config.toml
model = "image denoising autoencoder"
dataset = "gratings and oriented noise at many angles and scales"
train_examples = 197500
image_size = 32
crop_scale_min = 1
horizontal_flip = false
translate = 0.06
rotation_deg = 10
bottleneck = "denoising"
downsampling_factor = 8
encoder_arch = "mlp_mixer"
encoder_norm = "layernorm"
encoder_norm_position = "pre"
encoder_activation = "gelu"
encoder_mlp_ratio = 6
encoder_parallel_block = false
encoder_inner_norm = false
encoder_patch_size = [8, 8]
encoder_conv_stem = false
encoder_layers = 6
encoder_width = 256
loss = "l1"
latent_channels = 32
decoder_norm = "groupnorm"
decoder_activation = "gelu"
decoder_weight_standardization = false
decoder_widths = [32, 64, 128, 128]
decoder_blocks_per_level = 1
decoder_block = "plain"
decoder_attention = true
decoder_upsampling = "nearest_conv"
init = "lecun_normal"
residual_init = "none"
optimizer = "adamw"
lr = 0.001
beta1 = 0.9
beta2 = 0.999
eps = 1e-10
grad_clip = 3.0
adaptive_grad_clip = 0.02
steps = 40000
batch_size = 128
epochs = 25.9
lr_schedule = "wsd_sqrt"
decay_fraction = 0.3
final_lr_fraction = 0
warmup_steps = 1200
weight_decay = 0.2
Rows from block 4 of the encoder of a small image denoising autoencoder, named by matrix and row number. Rows with one number belong to one neuron. Each number is 128 + 24 x the weight over its row's rms, rounded and kept within 0 to 255. All counts start at 0.
After each neuron's rows are labels from the 100 images, of 14976, where the neuron reaches its highest value: "strongest on" is what is common among them. Only what is clearly more common there than usual is listed. The data: gratings and oriented noise at many angles and scales.
# fc1: MLP up (encoder.blocks.4.mlp.fc1.weight, 1536x256), inputs 86-171
# fc2: MLP down (encoder.blocks.4.mlp.fc2.weight, 256x1536, transposed), outputs 86-171

fc1.387 [152 130 144 131 150 133 114 122 138 166 121  89 151 106 169  83 201 166 150 126 152 151 175 116 156 132 133 179 117 162 102  96 172 124 133 106 136 151 172 100 104 124  95 113  99 124 106 173 100 118 150  92 143 123 159 118  92 109  94 126 117 142 150 131 113 131 141 115 137 112  92  90 140 118 177 105 149 150 120 131 128 122 100 128 142 130]
fc2.387 [113  87 108  76 135 132 145  83 180 145 112 165 131 114  83 151 114 130 144  72 141 130 118 153  96 103 125 115 102 116 119 127  96 160 138 157 153  78 127  98 140  96 149 130 156 127 118 191 129 131 117 127 113 111 135 107 129 113 128 122  89 138 105  79 137 148 166 144 143 119 159 123 170 135 124 125 119 102 161 139 159 128  50 114 110 146]
strongest on: coloured; dashes

fc1.232 [112  92 120 134 100  66 105 132 158 151  91 101  83 119 120 169 101 131 134  83 141 157 102 117 125 130 134  82 124 106 134 164 119 130 152 177 125 113 157 143 103 141 114 106 102 159 147 129 133 132 138 135 147  93 124 114 103 105 137 102 145 139 139 121 150 168 147 109 140 144 125 139 128 104  83 114 116 149  94 172 110 117 135 138 124 115]
fc2.232 [166 173 117 133 102 142 150  99  91 165 132 135 128 125 125 115 145 132 109 123 108 127 135 136 108 126 151 151 135 137 143 104 118 169 126 155 143  99 122 191 121 111  98 126 126 104 166  53 157 129 120 125 126 131  75 134 174 140 129 152 132 127 100 108 167 110 116 146 124 125 143 123  99 147 164 138 128 130 136 132 155 105  18 125 158 157]
strongest on: fine; stripes at 45 degrees; kind: windowed patch

fc1.442 [140 131 126 165 109  62 110 120 133 162 100 153 164 101 127 152 134 132 185 127 142 140  89 141 113 127 141  84 102 118 121 212  92 128 146  97 150 121 140 156 121 107 128 154 109 119 129 129 121 144 138  87 136 123 126 148 138 156 135  94 141 140 124 115 126 151 128 123 139 122 161 143 108 144 107 122 155 148 132 143 144 119 126  78 147 116]
fc2.442 [ 69 116 129  86 153  91 145 157 162 107 162 203 160 132 125 143 125 119 125 138 149 128 105 148 179 142 146 121 129 103 132 152 125 111 136 101 151 140 131 130  96 141 124 110 127  86 131 104 132 129 205 157 114 120 120 109 156 134 126 118  95 138 126 156 170 100 119 120 146 159 138 139 142 133  97 136 108 153 128 138 162 134 149 111  97 135]
strongest on: very fine; stripes at 165 degrees; stripes at 15 degrees

fc1.537 [132  99 113 141 113 133 109 139 156 125 119  98 112 109 140 110 146 132 139 132 104 138 158 137 127 181 122 169  96 166 142 128 118 137 153 143 110  82 145 159 130 138 113 191 114 130 122 139 120 127 138 152 128 126 138 189 117 125 142  69 142  87 138 168 112 137 160 146 125 117 150 111 164 141 109 144 138  97 107 147 185 170 134 139  90 142]
fc2.537 [145 166 105 147 116 139 134 166 101 164 141 129 117 124  94 128 137 129 162  97 145 128 132 145 148 151 157 143 173 112 185 118 110 117 150 143 104 138 133 121 105  71 129 126 117 133  92  75 130 126 105 137 132  71  99 157 147 167 124  95 122 107 151 167 124 120 119 126 147 130 137 150 165 129 102 149 145 102 139 135 122 107  54 143 109 155]
strongest on: medium; stripes at 30 degrees; stripes at 45 degrees

fc1.285 [ 87 126 113 128 181 111 116  92 129 140 133 108 135 136 122 103 177 141 127 138 180  95 138 106 174  97 133 126 114 193 119 131 165 104  92 114 145 106 101 141 120 177  89 131 111 154  94 105 142 125 139 122  87 154 146  79 110 136  82 119 145 119 143 145 137 129 121 140 129 129 152  98 172 130 149 145  86 182 123 130 107 181 192 133  93 154]
fc2.285 [133 125 147 170 102 113 123 154 147 146 170 112 126 121 123 120 122 138 136 168  92 134 129 132 139 109 142 132  93 153 108  94 158 163  95 115 123 155 127 106  99 119  87 164 132  66 155 144 103 133  87 115 131 143 117 163 102 145 156 148 102 140 128  72 139 145 132 116 151 140 128  80  92 153  79 116 161 103 109 147 132  83 118 170 156 144]
strongest on: coloured

fc1.347 [120 124 127  88 136 169 113 125 127 152 144 160 148 160 135 109 134 108 136 155 148 107 125 113 127 129 107 144  95 125 111 171 185 126 123 106 147  95 146 122  98 162 132 112 144 113 105 114 117 114 116 151  69 135 135 187 136 141 135 103 173 161 132 126 118 143 116 141 111 141 114 120  93 131 114 124 173 135 106 128 147 120 134 142 111 150]
fc2.347 [ 81 116 132 170 205 124 134 181 113 140 119 137 138 145 106 115 113 112 157 141 191 129 141 119  95 140 135 149 108 161 147 140 116 131 106 169 131  96 124 188  98 126 131 134 142  96  90 148 115 128 133 135 127  85 173 115 127 105 145 118 142 153 151  82 123 153 118 112 132 122 111 151 120 151 166 139 131 132 120 160 114 138  78 146  88 123]
strongest on: square grating

fc1.422 [135 138 117 135 110 136 148 131 118 112 139  92 172 112 128 126 121 130 108 142  39 131  77 133 129 127 148 127 142 126 145 149 108 137 126 146 159 102 136 164 139  91 107 165 126 123 109 134 128 112 139 107 143 113 127 150 117 126 142 152 129 123 133 136 106 150 117 119 138 107  91 128 126 116 127 201 142  74 111 136 134 169 133  85 125  72]
fc2.422 [167 130 105 166 120 121 159 118 121 169 141 137 147 115 135 140 103 194 132 125  98 125 113  75 106 114 132  99 133 105 147 154 150 156 117 129 131 149 121  92 109 142 107 138 158 119  94  72 131 126 112 137 141  65 173 128 151 141 128 169 137 152  90 115 134 154 143 126  89 167 102 118 136 155  71 151 146 111 104 146 101  97  68 133 166 136]
strongest on: low contrast; coloured; windowed patch

fc1.162 [144 123 122 132 136 119  95 114 139 155 118 163 108 129 135 135 162 143 121 107 135 126 103 151 137 145 109  72 119 143 139 180  85 162 135 172 144 159 139 133 101 128 140 119 130 138 108 134 130 126 123  93 114 101 144  44 144 116 120 136 148 133 132 118 127 146 106 130 111 153 141 132 132 135 142 120 139 115 148 111 149 120 130 130 143 107]
fc2.162 [142 174 143 122 106 146 134 105 182 104  97  88 148 134 145 123 122 141 122 206 123 129 117 147 109 134 148 125 103 161 118 128 152 106 123 129 156 163 135 129 165 136 125 136 160 140 112 102 110 128 174 153 123 133 143 146 135 133 130 123 130 121 129 223 124 100  99 128 147 133 124 145  61 128 112 146 138 119 133 103 129 132 117 126 117 158]
strongest on: very fine; stripes at 150 degrees; square grating

fc1.756 [106 157 136 170 160 181  85 138 108 126 170 111 111 133 131 145 158 123 155 149 120  97 123 115 145  97  69 113 120 146 133 179 129 131 126 182 113 142 110  99 165 145 127  83  90 151 122 132 185 109 133  89 104 138 168  93 124  91 103 150 142 147  95 160 115 165 160 137  87 124 123 130 141 160 110 146 147 140 111 108 135 131 139 140 149 114]
fc2.756 [143 119 129 191 164 172 103 132 145  99  76 134 112 134  97 133 126 159 125 143 100 121 142 130  80  93 140 122 130 123 135 138 153 164 126 189 103 131 120 198 141 103 146 156  87 153  98 123 188 124  95 111 129 162 148 144 116 102 161 132 179 133 119 154 146 157 123 147 126  97  93 128 159 156 127 140 140 139 134 127  82 142 103 126 169  75]
strongest on: medium; sine grating; stripes at 135 degrees

fc1.266 [114 106 137 173 132 143 126 190 125 137 138 119  99 163  94 129  86  89 142 136 133 114  93 149 131 111 115 145 109 203 106 145 125 147 112 187 108 113 124 124 135 155 111 123  59 152  81 119 151 124 138 111  97 121 131 147 126 104 140 117 132 125  94 172 108 143 121 134 111 113 125 123 130 160 136 141 139 142 139 143 176 126 119 127 149  97]
fc2.266 [125  99 136 140 145 204 128 130 121 119 123 119  97 138  92 157 141 131 146 146 121 130 107 158 131 122 133  87  85 171 156 100 150 169 103 198 100 115 126 153  98 130 133 133 127 156 140 136 175 126  75 130 133 116 161 166  72 121 125 142 112 120 138 145 144 136 113 135 131  78 106 105 147 137 116 140 133 127  94 151 119 158 105 144 119  86]
strongest on: square grating; stripes at 90 degrees; stripes at 75 degrees

fc1.142 [ 73 114 176 158 117 120 136 135 178 125 126 116 138 100 164  77 143 111 126 196 118 135 115 134 123 165 130 169  91 125 111 159 148 153 110 104 125 127 175 144 138 151  95 127 146 132 118 119  93 136 128 108 130  98 128 171 105 151 132  88 104 139 139 142 132 136 136 127 130 100 116 128 114 117 107 103 102 180 134 134 188 138 135 144 122 113]
fc2.142 [106 178 122 127 129 115  88  93 100  70 146 156 131 131 114 121 117  97 118 185 122 122 149 161 129 143 145 112 144 139 139 126 119  72 104  94 122 129 127 138 115  89 143  98 134  85 151  80  85 127 118 144 133 135  98 193 145 115 128 163  98 130 142 168 166 106 114 133 134 161 162 170  75 121 172 142 120 155 139 119 114 158  97 129 115 134]
strongest on: fine; stripes at 30 degrees

fc1.46 [128 129  99 116 113 177 166 124 147 197 133  88  99 167 133 117  94 114 115 167  77 109 109 130 140 100 109  66 144 110 146 106 162 160 155 165 110 121 107 118 153 128  96 117 142 127 154 110 114 128 160 151 119  94 140 134 121  98 129 140 135 130 161 141 128 116 174 138 111 143 121 116  51 109 137 137 154 103 120  67 121  97 144 115 115 176]
fc2.46 [152 146 129 106 157 106 134 149  79  85 125 203 146 128 107 154 117 146  68  78 145 122 141  73 107 144 131 124 171 129 159 176 114 136 146 105 166 115 133 134 138  92 133 133 119 162 164 177 146 121 110 115 118 106 107 107 183 139 139 133  98 117 128 149 165 159  79 125 134 155 104 144 129 143 150 141 125 125 107 161 103 133  68 117 152 113]
strongest on: stripes at 75 degrees; square grating

fc1.725 [124 126 116 115 151 114 140 139 125 182 147 110 126 123 116  99 131 113 159 133 153 133  93 120 130 148 100 117 140 156 158  85 108 155 115 165 129 136 165 126 104 156 117 130 116 154 102 122  86 125 130 163  95 134 156 117 152 132 111 108 139 113 117 176 113 135 147 122  86 137 197 115 149 135 121 146 152 172 132 108  95  99 120 133 104 167]
fc2.725 [144 135 142 133 177 122  92 115  96 118 100 147 126 123 119 150 156 123  78 129 109 128 130 119  78 122 133 127 152 110 134 188 155  97 126 144 127 103 127 117 142 114 155 151 127 119 141 131 163 123  74 114 135 159 129 123 198 139 135 167  87 144 103 127 170 140 104 117 138 113 106 132 158 149 129 127  97 133 137 137 109 155 107 146 138  97]
strongest on: square grating; stripes at 75 degrees; stripes at 90 degrees

fc1.751 [ 55 125 105 168 132 159 132 196 119 137 129 157 123 134 163 119 166 152 113  87 120 121  92  91 142 133 120 171 130 145 145 173 104  81 122 130 116 114 109 135 111 115 137 145 162 156  97 132 166 136 140 128 122 134 145  89 140 114 144 134 131 136 106 131 139 135  93 105 122 130  97 109 172 131 111 144 109 144 132 158 135 136 131 106 135  97]
fc2.751 [ 55 133 139 143 137 140 122  90 161 133  87 165 137 131 167 127 157 104 130 130 173 130 119 154 132 145 145 137 138 122 101 162 131 120 159 124 115 116 132  77 163 139 133 118 145 143 123  97  96 127 183 126 115 138 143 125 167  91 144 123 116 138 163 109 159  82  63 120 148 131 126 119 126 117 182 119 107 145 142 137  78 141 161 117 125 118]
strongest on: very fine; stripes at 90 degrees; stripes at 105 degrees

fc1.251 [102  95 119 129 125 117 124 138 156 111 159 114 173 127 122 133 126 133 161 163 118 120 108 114 135 117 124 158 106 121 122 131 129 156 131 157 103 110 143 166 143 143  94 191 141 138 116 122  75 140 134 124 122 102 133 173  99  97 132 121  91  70 150 141  93 164 160  94 122 108 126  98 136  98 168 141 134 162 137 134 137 127 141  88  75 111]
fc2.251 [119 153 110 163 126 121 150  54  79 158 118 108 132 128 126 126 144 141  94 162 124 120  91 147 111 114 159  99 148 118 122 145 123 106 163 140 128 118 132 138 117 112 141 108 139 150 120  95 162 126 157 123 118  68 157 130 136  98 121 139 146 110  97 175 145 162 160 128 148 149  95 146 103  96 136 169 134 159 137 100 122 112 125  94 156 179]
strongest on: medium; stripes at 45 degrees; stripes at 60 degrees

fc1.243 [130 135 108 115 124 144 178 161 147 122 145 178  91 124 108 122 180  93 138 172 108 133 116  73 147  97 118 180 144  59 137 145 125 118 117 128 140 111 112 141 117 154 125 127 147  75 133 166 137 136 161 113 113 110 134 170 116 157 108 104 142 143  93 172  90 130 143 141 109 119 126 124 111 145 100 124 163 167 112  69 144 115 173 130 119 111]
fc2.243 [ 84 152 133 158 130 136 124 122 120 125 128  87 121 115 123 116  94 145 129 109 102 135 112 152 114 146 126 102 118 131 140  87 124  90 123 152 127 124 132 177 154 129 143 150 137 195  99  91 139 124 152 150 132 141 151 101 111 112 149  89 107  94 151 114  96 124  74 112 142 135  99  91 141 103 101 125 137  92 156 157 148 140 121 105 125 175]
strongest on: coloured